python train.py --model="image-text matching model" --dataset="cartoon faces" --train_examples=203450 --image_size=64 --crop_scale_min=0.8 --horizontal_flip=false --encoder_arch="convnext" --encoder_isotropic=false --encoder_norm="layernorm" --encoder_activation="silu" --encoder_moe="top_k" --encoder_drop_path=0.1 --encoder_num_experts=8 --encoder_moe_every=1 --encoder_expert_mlp_ratio=1 --encoder_experts_per_token=2 --encoder_shared_expert=false --encoder_patch_size=[4, 4] --encoder_conv_stem=false --encoder_depths=[3, 6, 6] --encoder_widths=[64, 128, 256] --encoder_kernel_size=7 --fusion="prefix" --tokenizer="word" --vocab_size=45 --fusion_encoder_width=256 --fusion_encoder_layers=6 --fusion_encoder_norm="layernorm" --fusion_encoder_norm_position="pre" --fusion_encoder_activation="gelu" --fusion_encoder_mlp_ratio=4 --fusion_encoder_head_dim=64 --fusion_encoder_fused_qkv=false --fusion_encoder_bias="all" --fusion_encoder_qk_norm=false --fusion_encoder_layer_scale_init=0.01 --fusion_encoder_parallel_block=false --fusion_encoder_inner_norm=false --fusion_encoder_moe="soft" --fusion_encoder_num_experts=8 --fusion_encoder_moe_every=2 --fusion_encoder_expert_mlp_ratio=1 --fusion_encoder_slots_per_expert=2 --fusion_encoder_shared_expert=false --fusion_encoder_positions="learned" --fusion_encoder_connector="linear" --residual_init="none" --optimizer="soap" --beta2=0.99 --lr=0.0012 --beta1=0.95 --shampoo_beta=0.99 --eps=1e-08 --precondition_frequency=25 --max_precond_dim=512 --one_sided=true --adamw_lr_other_params=0.0015 --grad_clip=1.0 --l1_shrink=0.003 --ema_decay=0.995 --steps=19200 --batch_size=128 --epochs=12.1 --lr_schedule="linear" --final_lr_fraction=0 --warmup_steps=3840 --weight_decay=0.1 --adamw_weight_decay_other_params=0.05
Rows from block 2 of the fusion encoder of a small image-text matching model, named by matrix and row number. Rows with one number belong to one neuron. Each number is 128 + 32 x the weight over its row's rms, rounded and kept within 0 to 255. All counts start at 0. Numbers have three digits each.
After each neuron's rows are labels from the 100 texts, of 14976, where the neuron reaches its highest value: "fires on" is the input token at the peak. Only what is clearly more common there than usual is listed. The data: cartoon faces.
# fc1: MLP up (fusion_encoder.blocks.2.mlp.fc1.weight, 1024x256), inputs 0-127
# fc2: MLP down (fusion_encoder.blocks.2.mlp.fc2.weight, 256x1024, transposed), outputs 0-127

fc1.422:124079146105158130088109138146109135141159114162142111134139154164116132120100136105095133140138133137099128123132134142132131161162126128117127121129150150097136125134133125100122156117083148141096103139134080140119109135102117116155127129132205099136181137239158125128139138157158194098118186129107166225111152168113122113110140078129135078142099136215053124130171190201137113130114
fc2.422:153080106023126130136133078108162116113185131120115127140133158167150113076138185079111094096158107070130102214223136182129102108140084176044126112095160112146124119109131168131095113148117130131154118125166132128126144147148098154154082173144115112122128109121161141167141136157119124045146074143162129138126111108189123143123128126108139138164148028135160128116174126148077140140144
fires on: "hat"

fc1.284:150129121129209085134167137128123146129110133129096111103086175119102194144121167123127178152043108204101122085120132092110152080172083171126152125065141121216163081123131150051146136120047132142175121073099183120116130160128125128124135125138135103120145119117087133142131107166130051146087126101114161146184126109174106093140147144126187161113143134065136128105101109190181122132120
fc2.284:129126104196171122122150085125082173130000122141122131123167137120165137089123135129179182095094147136142104094148078209126079163097145138102111097123120078125109136143139124106051107127130114137152133157137139135180154114132106141125129106125156100130138104136108152140117128137187130125222130143114099155240117135149129093096080112156150121077096157126163134122124110179153108124145
fires on: "sad"; "angry"; "neutral"; "blue"

fc1.142:145127081103154137113135136173181050128125133142150153146118135177130102131166139114109107041128123205108106115108178086136178108120112166083119124149140080199098098173107059094060078128121193140131125141130087124135143133167140163097127125131137125137133116116136083157146143101123167005080132127125111174085089120132149113111086127171123116140110134128101095142124150141124060118129
fc2.142:113185165055149065108128089160156095126158159132159166162128148151135128235142131163083098128135164131119115139136090132116138225125133131117128220118058108134107115032102131160128171139130126121171124120122126133116093121114119144126115132079131080124105064198123136134171157122147143058183136117148133118198138185130129088065127126121232106150138146120082113123141073128147174127118
fires on: "hat"

fc1.703:188230120124066143040131113134106134160126200143086178138124146127145106138125087172104121126120112157157104130144084118106179135108124057129091109152088123115189118098132118127103114133071149154115137113136075174150161077125164126154130122129099124136107093052120167121097161171122145112128110129153098126229122144051171157113117072153116109142164117135081121115132151171148139104163
fc2.703:068155120173167030127087121200160154102132108154072102183097180136124116096158102134148099089117112129104164199117094146120113132155123140107115094121233178150190163125130012126185139051129128127068099128130131132203118127106149145116096098142044141131071137093147137124131110126154153116156118105197112111120125118140122193089131111100158147135121145163129086149123114106130136148165
fires on: "blue"; "<end>"; "purple"; "teal"

fc1.444:136102138109155122119135141072115130241124117135107144095138143148153231131127095137113141142138107072137117112117101104112087170080164139169112151149184130112130109153127142113093163091154142190117121169156082120134166126145176131150120100114159123131197131139078133139118081134126136148076130133109135105142142097113067126114089125100189091091118151115133129108114135130114138084058
fc2.444:075076165113130134116112132140077118125132110111077180121146211182179097062131130135108136111136145126095083107113188153127128163147125098210101150100091145150103158146130126168106062073133104111145105131098123192089131100144162135125093183148155118128198131098128134154106121124127165105160146117143129113136144124155074115080108114128171117105067131133162118143132122121111126147171
fires on: "a"

fc1.217:137154129128157120121134149146181133131063160147163115130085118134121105109126114172172114138080155109134098125161105082090164120169128202074134150096119132158053112125141123138120119123154022130070120133101099082109186131117122131220115138069141123058126111143129099093132110126169107148105115128160155128130092201097108138114120127173128152122081128132085147114057139033099099166158
fc2.217:108203146107158109161126229125070119075118112074147089117100156125085145151097169134104169107156180167077129119127133129098087114110124134157139138095144128090137136067126138129133126114090101129137135151163117165110125139124126180127090165109120106096122133088120076154116124114126137119125190150188114131126135015123145121015124145088197127147063117137112126095136122143136136126132
fires on: "spiky"; "a"; "curly"

fc1.407:198167131122126119111067077154144129123101127101246141156140120133137112108066116121084136164073169085140102119144113094110184174146127127131125185155070113143131112110117132128131135129124101121164089134149148116120114134143101109136131163133175123150109118127125105145129119190093127198093093133130052126134096150160134142150177127141235108122180110103131137092141127131156115125093
fc2.407:141061155147163123130144125112096128097032075096150173120170139100135131150140166143144164105133148113087122096104125152105127115131157117131163122152125117084114121114149105083146055116157136129201156152166096129118131067149134150117134045123155152102157165108114076149204141141000137152073128102146130133091106141089102096120113107103101143111169097127115124091145123113095128121142
fires on: "sad"; "smiling"; "angry"; "grey"

fc1.257:186142189122066104120035080130172122121124137129192162205186092137118095123057120146157135162119185089154108153186153121119129166092127107146127148145101137116144047126157145129133130160128153107132108121219119120131165092129122118186124106112141127147163133131116131170159147138106171137130121176097165114145149127104147138140176151132118127135159137121109134121132133142087164135121
fc2.257:128147107110186115128119124141125122124065144105154155113163119122154132200109037149143102118130128164141103126159130140155117128127132091118110059106119102098118080137119104107145070133125137123140129162185143115139132104114125141121161027105126145132130123121152160123142124123214136169111145109128076125119123133014140126086144092133125122105045091124127130130129138135131118127127
fires on: "surprised"; "angry"; "smiling"; "neutral"

fc1.294:150151169169135130113112167081145079140083088133099033115135139099126169102166129110111163119086128122116116217119099113076094174111170105155129070134209127130146139106113113025173147146244155145068132164120118091101155107135138093174126106135135113154141110139128146125156123128232145132067100100164134131151149079070080136125110140076144118127108125149108104085105110129135135145119
fc2.294:149164147141076091119076165135134058128086171157155166130141095067193121108172128055125201139117147139130122134106120122143151089134151109094131135108099183128122136152149166131121137099118134130098086154120097118120154141094134090103049137105122125161137152154129189133135129090000136140127064136161140111145132139199108117169121120132155096118137131125161128168116120117201160120170
fires on: "brown"; "black"

fc1.476:176141149169133089127122103074156117111087164102123079118051145115135185123124146104131136122096123079112096139129082091118234166123149127127117035136171130105122099069111131121174173181139140153106126189159061109136174154174170114129151111076137117141139127131147165117136138130124144131084148084128106106117128027103104130131116108092199012168094152150148131110141129121175112150054
fc2.476:146151139114091111116135119140134085130105170143158166123107116093131155108097132126051155094159123131104123107127154106126130118141178084151097073099106103165128146131174122144116122124139136122141117107091134190129093133113132125128049146126143151120150126128132171141142141134103172125080125124194089127108121111089093126050158113130166126107136115119127159131132139126128150106174
fires on: "brown"; "red"; "black"

fc1.513:084112152126122132111058134126129202126167129182042180161177104122136100049126120059123122093134158110140193144119074133123136126110133114169122168123119123122120218108109165117161129142097201159131116096058070131135108131121104133131132124141099118161177122099164112128108141128097122124160153146135130163112147144122132128175072089132130127125119111151111177150095126115129127144127
fc2.513:055255163221154085168072086125082204081149143117134159092078136152129178180098085156122152116136147101121080152149143131140086122149127124131152097113072124169155123115081047142147131114085133124156121123126105158119108114177119132080203154128129133129137096111138079123123164174173093127065188107124117148115140116138143121074124151137076105103121107143121075133168102118162092147174
fires on: "a"

fc1.110:108128117118137119124123127188119164153113115128074137120130158162131175119089090113100186102126123160081143106134150127101161078127109119077080123101144048110107177097140125072097092122084144167129163119082138122113106079123128094133115066126130104107093086170133081127080112153109170144104176079145162159094161072060167134143115119123108122115092123111181122153122131145218110130121
fc2.110:146121127134159116166093144145143221126023145102151127156027128128138177115122171122150188156138137150092145118116126158115144138155163123124103178116135171100110142130135164202082082052137113111127110135108141183129133109141116133129158130134129106099128133137129140122150131141076115127125191038120150140126126092181097122031110129169150141136064161136130147106143146097157080137147
fires on: "surprised"

fc1.614:133121182137145137122126101114198139133076080124129131139146138124115176115131119155118181128025111094168119127148133142090108160093122100111150122105143171101108099150111122079125106058247103158074160077113074115080143086121133122147125111130176086124133141161094113148148125116167128136018122147145127142135119124098129128143135102104153130133143135145082127131094111132153133082098
fc2.614:091120173195118093150159145134135125125129086123094134114197152154110080051121128082115094144158122168145109149157161107102128196132145148134109175123124122142126125154097119170121139104118115124125134127120092120092123138122118158158054103130146127127112056157117160175088125152083126173164136121178124101087127078213095124140116115087110122122000117158136085176095141109130126125104
fires on: "a"

fc1.494:164137053116201113121190127131117151167089088066123123069095205162128137121120159135109150096081108118074126093128125127112159082195108185131161117070117113203164073131131135123131115095103114155168132130089164127100123147127160137103135126144142131084154096087102106123090124167135070137072127082118175116127113124167078101153186125142169143102132153080122140127128090155164148125080
fc2.494:118142137158144104161170174123114166138027130115116137122130178107168170104090123116166125076152136127127123116132095171129110132126135101088113061167127118128104119134134030120080098154116130143210134143187143157142135123121105111134103052140174120124121128134129158099108116129188128147225132140148119147194116149133153114000101120130140137095097150133125147133146117174169128117143
fires on: "sad"; "angry"; "neutral"; "blue"

fc1.359:197132142169134106130112090041153110130072156102122076107063135089135143083135138106120147117080184109087102159084107127115191147146155144143129091132179127125121064084111126120234174200156154166080129164125093134132178119137159087173139124074137126140146140118151181101139134138147132105086170093128130060128122093090068130135133126105165000199092118146152125102135170147184131171078
fc2.359:153131148123110125089139143112133071127092171153157133157170125093157130143130158062107130111114129119107162097082126090142116118126157114131133087088090125163121181116163128121095155127061135164118119130105145146110126152108124108111137201157139120141122127142146126120120135166055153135106116090171115115122087102109098134083148089110106132133164080118136114143122123125213161098168
fires on: "brown"; "red"; "black"

fc1.338:140107133157129126129072124089092120144127170084106097032082114079106166102162126084196127129133140247093111188135112057123158183173139135121130101143218160093144137083129149133168169173170207128069128188129101128128129093149151109141115144093083115119126123092122182126162107139147100130049109092167123117185122114090084131174116134097149054152122119134132095130138133109148115133095
fc2.338:097134165152089135117074115139099075121112125125143111089133167139138059119119164025150178102143141114140125134121123165114147125166133102150132177109121147135101191122155138130112114114070150103138089107129127133050134129082159122114119175134137122220163140142122150163136128130018167183163025116176113097134141082138125112172163127159064110125109096103136132093127124156122150126172
fires on: "brown"

fc1.21:147120103136214113128135086147105202171083057088137084072112173172122130179119133102127157075102116148082079127120146125132126117139112135025157062091167077178124129119127134123079084090115134210105131140126162139138111145112132109072131190163167135114126120128128118124075128160103099164128142146130178118116103120122085117150161099128208119105127130102119132124117095162194122109122
fc2.21:120112128135099150178147104128115108122035123110116172150095159127147116156136158072168111096156118146153126117203151138118126128183130130129132154056130128119108150102135102133104133155116133139197130169140153126150152136121124124158129099131197133114130126195124182090112113126169134112146132133154120143157098140139130109013109100153156130093061181134120130116122118138130121112147
fires on: "blue"; "purple"; "top"; "teal"

fc1.756:169221151128118122106125130155128160152129144145046118148169138099119100163113124092105127141149114153134126157110120131128085112123109047137132144117127112177145112149128179115114121137051173155147164042129133167142118128106140159149167105174129143137136091109151114152119100135194155105129225137120153178134130133028092130162091104127118122142156120158126101095130130229196130127147
fc2.756:112149127132127051110088098122100138119194105138137153174125137128129165073105132129099106161147096125086166061120163139074144164127143099128056130110140140130141148162108073105129144083098092114128101125098152111144151129124194147125046123109121093128112143132126128136151121129110116159063111108111116128091131129175040145098149090148100107099082120128160142144134128109110123129144
fires on: "sleepy"; "blue"

fc1.530:150136077120107128122169127148101131161167131119228124137098156107142129100087038186130148105129125080156129097154158124136137152188108155142121142120172138146132124094150132190061094157106066128112138130140076132156150138120116126130083127062069118123080116118157143137080116095091119182116158125136133056124119141135169124140179065116114094129133129037096129138132102097095180114129
fc2.530:129149125062192174126161216092128176139009139117144136129101104143119133168164148107129085099125136118119170105105121123165122111143143124159148132124095139150119140104123133155109120121135170138138147097132179100136129127066128139117120090115126156090128153129150108152158138159162124156113118116101096109114147135105095122010143126129180091119152127148164172119060144117095100138129
fires on: "a"

fc1.702:147129130165141109098110138087208092153081104119106082183069113120131061055122139111129156094166137195153124142153146090038135084132112070128168137145151163200117076112129137116128096153110149137096111136238117111144156119161120146123135160135074176111147128106133112135125130124123122119110092059109163137131102122074099160173076116132130100133110142117065138126133125109155133077138
fc2.702:120174116129111129156116134130146139143148110152131131120106112123124101190150156132019146158110065138126103098138128137083149088133132126145145107194141172149144134078105178157128139131077144097130107115197113140166133096127148095111141114145137160154129097115094108095153143151105174146164102181033129162121153128190145139054117139120110151134060155127127132181111098136155154080116
fires on: "blue"; "purple"

fc1.28:134177101094179134142125105153174189143231103125138111137145136121104121044121130123176102104116122194131134114144163042106119192052108072113129119160151144128142102115146117136102081169060142114135112132111191125166179122086125163093099147192135130129125114096079131186138093139089110118146141128000097113229119120089106131165130144089148145127118129119120138131131087126138137131158
fc2.28:121128134159132136101127094149125197144255074115106122113122130140127127000168216133126165120091151121121123103132090124130153094137115097147129118161142113133124091098139172134134115132136149139064159140134173109130121163143132124147069165105127107120133138130083105150117124133200124094082142126085149121124119134162097151169133120121097061123138080125140123180099106150139197107127
fires on: "blue"; "purple"; "teal"; "pink"

fc1.292:107110132126116102148121133125122163161104053092154190226127132093138111139073171166112169081184124123148180126136193117099202082128138081134129125120135178021119128167169129129080159107166117142136116129143137122134146131124138129162129140206131149070154176098156162168108125126179129159061131158123151099113172140141097120172098127135104117094100095143099114084131132143136131143084
fc2.292:115168094109137117133132119176255088131135143102133130092157131116153151182087124162128084123110128134110149131168151124135126123132132112124129159153127092150136128085170176202119122093146117133124146133134128127128140112129106129128161114145146121108111132130112150140145145175049081161106090129140128116086077166038124138108150174143167145116132135098141134133131122125134139160129
fires on: "pink"; "white"; "blue"

fc1.443:194140148138158122090111094168122098088116047136146128098130157131132190170094120175121112128084145103082088096128063105129170122133118172140143131156119141166186091137129169121125133098189101147125018163140143155125135172122136090121156135107131144128156127136120165185135109161078116096118058129134123068158133127127095084139108123124216129158138136006123137110061145120172131128127
fc2.443:101176128130132086166127084131067160100019110115156137089115076084089129128140068193183173124067125117132104165136128052114144131128130096120124036150116117144123125124179069123087135139109166118155123079143163217100134125142153138139089125125155112080120109133085122106104148163128128114114107111155163159190132147016115168000155113119116166079056124131126136117173119159185122143125
fires on: "sad"; "surprised"; "neutral"

fc1.52:129167166131192156175118136158125142076110113146156100139125132193133121121118163100131134120209171191046117128138169088097117118113142164053130112047085146093139175130127187106074127119101188135128114116105149120102145142140099107135101167145161119119161142115125107128110108158102155128116137134069159124120070088120154127078129197149160110156133144148100131188121120111127124122103
fc2.52:170087126130207101146154114129128135097032117131152135155101160127123138185142065128166165098121192171141059171101139146109184121131135131124188123126098090074174133084177128117118116141158124113116132142127133126131131083144128121123124201121164127122107159125136093147123129121187107068131118118127063144114099115063128130109121094131133110127108115126124121108132159114180135141159
fires on: "sleepy"; "winking"

fc1.254:111045134112196151106118086132143109098063032111152082150117139136131156170095170047102157120133127103054102132127125128136146137103129111093139087075106106113153127112125135111125092156129148123116110131148122144124101126092110135072107136128182117087111125112123043154145123163049141167135107129101187135171076112132130123151135137144153142120095091088150107129116134149134125109111
fc2.254:123255128085156134154120136127083066114000146148134140177077122166147133130135155113124128086140138148126116124172148173070139187136103160138129050130126102125134091108148088142123112156141128125128087105144129122128115127157144128124134092126128122171142122127127148151126127137104119076248135116156089160112145127067110112046113120129153119113084121153141125162110142104106151121148
fires on: "white"; "teal"; "green"; "sunglasses"

fc1.712:106135124094075129109120130125155108119137128201199160129119065131102127096086107136176133138113251111136107159136132088115136125035120167104063127169128127104119113158143148134148134131126111141124121097139131126121130116132107118172128126124151104129109120081068118102115184136064125168131038159137156071147110150140142095195156131127089089145163132115172147127155166051090160129128
fc2.712:124204066214159117144158106137068178123138126110154124164118123147138163243163123134098139099098126130114061102102131140153128129123144138168144121129124127173214121116128124155127072124128075149155100133110130069171157110146146137124157153118174099127127085130135111092130121142143127073225110106131117158116128112058129120136122113135153017101101062153128129090110140140106102136164
fires on: "spiky"; "curly"; "short"

fc1.2:112085116103154152172153160143163071165081135072137071136112168126116150100119141033197219134105089215123059146143128073134096140174127183135122147123137107197136016151149173128147136137132076120124061113218123126130073162141101136123137106129172152175107083199084067132164114123115056140068187128148129103084150122127154152154165099075111124154141133102056144132128140132149125128141
fc2.2:070221109085113130163125143144086086126086127144112089146129127112112167246088118105059214095113150127093123074131132092111117137085133120127131052138117135147134111116133033148145090125090116104182125112139125117125096132132085129127153056089156131131137147133101152140108166125125144115135171124104132142122136131114099113119121106120125132098180149166127113129115127169140130119143
fires on: "sad"; "angry"; "pink"; "surprised"

fc1.594:117075096132127130131087134167107093103125109129157165181142084126132098204120074129165142070225150153092142166186139070103129100092142106083133123081129154093112180113129102206123140118157153101160068123121176121132130175067127125110130120125141181109122138124125109146123114133146112159080127120142134142133154231142122076171117124167125165095157161027074108130148091060127128119114
fc2.594:163081139152128116135181054103134069094075203131099170049142113117091134179180163120140046132124146177155141145255147087059168144116114129130134084117131110133132105119184089122137123145118120146094128109146208101121110176147104129131119120127129086112140144162119119121122125110064120106133124090136172098137149159125173122104124104122198127130151105131123113117122105125108137161131
fires on: "pink"; "white"

fc1.705:222140141174128134129153091073115157114128152097127180120153105091106209081080100106088152103114153152063137128141129127129255137087152157200126100090132154114120221116150135149176165102149109128071106119122121112148126149123109117083116120131135107118179162185115109130120138118177078114110148115115137112120173128082124152143142123130131041073108133152127145141161112174169136118067
fc2.705:235154162107108142181123065126148102113198108144153158064122194163142157166132163117105121141143129109118121115176137122152178207128128102172119232154063112114148146150170172145101139153151144165109127119082127163122121064110112136108128131106142127120100117144130119141150126123133121126139190142160148115119140123133106089014122144119179130146075120115117128119131130123145126097165
fires on: "pink"; "orange"

fc1.130:094141094136188160126093122125137142147134129141181184119104091128091115114142195151149165114173127132101123125022113125146186104108121114109097131106147162090148159166121128118099128127101129147090179106057090108064121151146117154107124160133208117142072136124015114129133123112130180108115129193145124209119122128127124133127070110143127169130143100174126125128142091164100117113156
fc2.130:101134136127096097132131050141143154062150156127166186126145163150118159255128075139059119135132118143156113061123144119146131117073136127086101255132147133124118128113110132109085140125126160125030137102137134167156123127147108145120117094133106096104149120153110189127154146108203087161222140147100154081208093127241134110170120128124174124164116133137129128129127114124128123105124
fires on: "hat"

fc1.132:175121129173154143130103153130127102169156119126145174141123126144118128125118183137110108116126122162139094088065072128181150094170122148118128151125111133143127119144131097102128097134070138142117105070127096157117091128163154152056144108128229108144123143183122129223138138112174169035127176192137119255039129115136124095103072063122146126135136105215087120116145148141131113135156
fc2.132:118155127136128083126136085133151186110167161121125135109124175124141180255149125125098126113132130105124123117031125124135141164126127108092107255157140132134126128120095101111104166135125114124050109113116128138141116126127131136102103090088113100128129117141103139138113121130113140112233148106131112149206149133255124104130147130088152124167124140170115137126116117153124118128117
fires on: "hat"; "crown"

fc1.480:056055128117141127149078138157071147123180124130098127108147139122128053092132155130129133133206176157128134130130128130129172173134148052180119123114134119198124209120170098105122140174127153099063115129189237169123143115117104144175148125122118168107144111128097116208207105137182148148108183158149108156163127164162105084131129110131115125138131174145125121128124108184112160137112
fc2.480:153152123139144120138122078115138013138126134142171165117114148105143096126090095122116146102065148128138118168154182117160151163164120064124137172043130131107143027139171212121102082131127115161111112152103109115111060126135084136149144133155142128120160121136132104125091136139063129117144127122072119151134109132145156142152119111149155108140141081131116140148117109069126142125138
fires on: "white"

fc1.131:089131126096136108093123126125150135152081134117136135144107143131098158098130141156159122032162171146075114086091067093164124092150113140146112126126163169129083101073127133109126122075117068135142134080181072054125106144129124158122114121145195203125113146107126122132130082121151140020154138196095078147058075113123133168118101150122101160134174110149047129160097085117093100143144
fc2.131:108131150136127128169157121148133134102119085127174214179130127108132172255095106234116121150095203175154188133104088136078129104106156104219123191158134130130128134109115155119126131129119156128126116082165128130126093145119117151116156069127109118100113099140148064132118145128172130126146071075169122127203115154172096107089121141132130140161075124154162105126136150124124106123130
fires on: "hat"

fc1.97:168115131140134072129096098064158072180085145071119077085002157080137120090142144119108164127080115121087121190093138105115183134140175122137113052134147146084125119083094133131182172180152177146062145156120059116105130110137137104146196110082155111143127178095136147115110141103141125110075128148146158131140132090098093128134151136144130012173115179122114071068148125111153110154099
fc2.97:134169124124050149132113169138109124140124121147143141135128126125154095122103117064123146105158096119152125098060133122135152123162132109177129164117101146156141217137177136158126106118125116125123092118102118176113137134075128129121108203124141112159125122135137148100136135125036186123178104119133135086127117126210064118126142080131120127132180069103133127106115116154117146121186
fires on: "brown"; "black"; "orange"

fc1.101:137151062096166093130158145126130129155098131082128103053082166132116153116128155126223129133081115223040144080120128076112150079182100226074132126093116107187148092142154150116153133121059128129141101090085169123119113155155137137117124132136142117092170116132075133149127107151160038142071125101125148118143114121195097107152138139119183126113129135111130145083120127159165121127106
fc2.101:150107141188133069125105088109064108130045135131148116134155186110134147155132118104163158074118145128130130125142098174088069158116136117099109120130136112129119130132139097116105067132103126156220167168135137142143166118105098143123136118129125109101134121107113153139103123137156146139223143134126088125171116126101181103082116125141134161102090146128131144117152136171132110112130
fires on: "sad"; "surprised"; "blue"; "beard"

fc1.221:128105113130160151112106089124104121141162129151144140140132134119094110108121196136141129146148100192132093127080032112196119084141108158122092126077142151089157151132128137112108135140035112166111075083137127133128087122203162113124120106148156103127153113152107169149144125113199167066132089153124121200082159126051105106097073086093099076131110134182119129123153182113094071132195
fc2.221:109114129128142021149104105135175138108192129118139106104161156129125138147218153094112116109132083102117134125122146121214153183133127150095130254097128143134118126121120114103115164160097121116129092106140129131136103142141050122106082087167131123100127121124128163161108124127147135136252124119122109106128180089191125139170124132126126125177107083133079123123128137139096120124127
fires on: "hat"

fc1.112:114105107103141137174127169138144029134086131101142099131098138124124178075108130087255164150108119243124097147137133074114124124140099173128097157138137128139133031144150196135146151142112108121126054090209126135144076166148112128135139083116127131179127078216085089126163121097126061140075141105147083121104128117138161162157147129067095113162148132105081130113157163146146140129144
fc2.112:064153101105106120164110129142091030141081148125134085142132127113112156237118117071083178102102138138118140079098131112090124149091130138127129076127121133148129072124125009129152071128102131094218132119082122110131132140129084126141187078127127132133142148123121159190098148130127138133181150114125113127128131137089112106163124099114115118112171137140138106143105127141151130124138
fires on: "surprised"; "sad"; "pink"; "smiling"

fc1.469:188108118131150114105119148059099115111104134114143134082157147097133137096140154108225156130140038237063097171141121070130150118169135136151132094074191169126133135052136142147131152212121139125066066163153137161127110127175139116137137126073074144124116131105143137148139082119177059145075166104168123083175123120129123129140121117119165032128086129094162138172136158122154116172133
fc2.469:110160170139059133139165143142068100124060144189145123096156168130130123164186125061075158140127108144064123123107155155082146186107148058170122198086112139130134162163164067085088109148132174125126126107156114104086107131092139119115129147150108128127119125161094128117141155137067132147162141082108156120128130083121107127128144131152076084101184145133160128117116151151128142138192
fires on: "brown"; "sad"; "pink"; "angry"

fc1.706:101130127074127132136162125082132112164152128122090117125125172127143211081073072159128147137149125094145043150130093104103116102084204157081074128139190161073069141148134136170092168123151132126101109115172113162117101089119162125156121123085095107138138135127128081124121094147153103129073073189121141049175134088101071120128121099091173089106158126165088122131129125040182116124118
fc2.706:158138165133220169121159183142129064151048089092143144075157109122107112127137165124108167130135129166089133126146116205169166130136156149134123163102117135182120171185131122186131161107155103133132121131206150092124085200109098098084129171171133153100124131067127145131156144142103199244137129132166141107082138094126127146063080147131137056171139134124130160140101106147124125082160
fires on: "a"

fc1.670:135124106068148128093117121109113150136152051100116112161129128115108105185126077126118117124172134115085099133147151128093139127174110056047129162125146158131108156120154132205119134142112133134131168103080175107145199165085130129159098124115118111173102109082080145140079113191118153120115138160142200171143126129097127145161158155132125128155122150091121129173124108128128160127083
fc2.670:176121134023112092127126089095070107124116150122171149117119109126111121098087189122126115135118134093129111132237135109104118116134112109119158124109141120162143096146146062144111125122128108127119128138130127129147171146149127134205124137130131101128138117137124082109111122126125075155083142132129135118115099130126131130200140080133198140124078105077112116112116102118129123140098
fires on: "sleepy"; "winking"

fc1.401:145116103143157134121185148152125131151102132142165166135099106165124130095087123150122186075141111110139124137094129077175172081162169068082114149127146181124073106144097143123064088087108108193128162095130120086062159084133094141102094117107163090083119148095074119136109099158139189055100151129091126164067118092134113119128136136156116144163134075197120143110089138128119099144108
fc2.401:105140132107128148125136110114120137084088148124171195095180167192084140241131174157037130097132131157201122128117151114115121136062151171128151241157123119108138158129102137131137137125144093122132132139145126106130118126160118177124092114099148123186128131145098140133178143122177131222187157101086114126172113212157073095103126134174150166177123138114148127122133098127140150060129
fires on: "hat"

fc1.641:026091110110123165109127141131152150136113093148111112130158116151099102119146090133164101130108139161113099136130126136105129163063182197138119120147231125132121122125123065129137127171233137141082131124035156118112154128086146131125137118129152130140181098127096145119152072190213127170108162133118134136164131121042120124080081168109173134113127113131098109137111108110133138114107
fc2.641:150036118171057144130163163133117029140120158186174131130153119108144154036122170113129205140155129125140134097133099131097158010090121153107135096070107151108131126196153085148110144138153148128037117132145153095127141162117129129126113122152150137110159139130123151131103142124038128161137138100098149046123139113063170161141104124121125149103120158100137113171082107102142170135097
fires on: "brown"; "black"; "green"; "blue"

fc1.683:132113089134100106186078158071121179116126150139049125223185127107121126066128077115155130125217183145129126153196109118093127146136149070132125109154140135185104201062127128070136129181073151087104111112221139112129158131143179128127110128179131164122170136130146121149109105153155139116138156129182132085103131153130150155141120146123129129146109149175111145146118134128131159130127
fc2.683:065196097117141136157104164148187178149145124116136139091121125087134130147140109184114157136087128197124143099137115163136108164111126127154092068065153153127173130099153217146129133126095132171134127142116107183128103114128152137143143182138147199128150125141165140145142112189000098137127095132104152147068104132129093161116142124105152112151135154081130119149119153116129156087131
fires on: "white"; "pink"; "blue"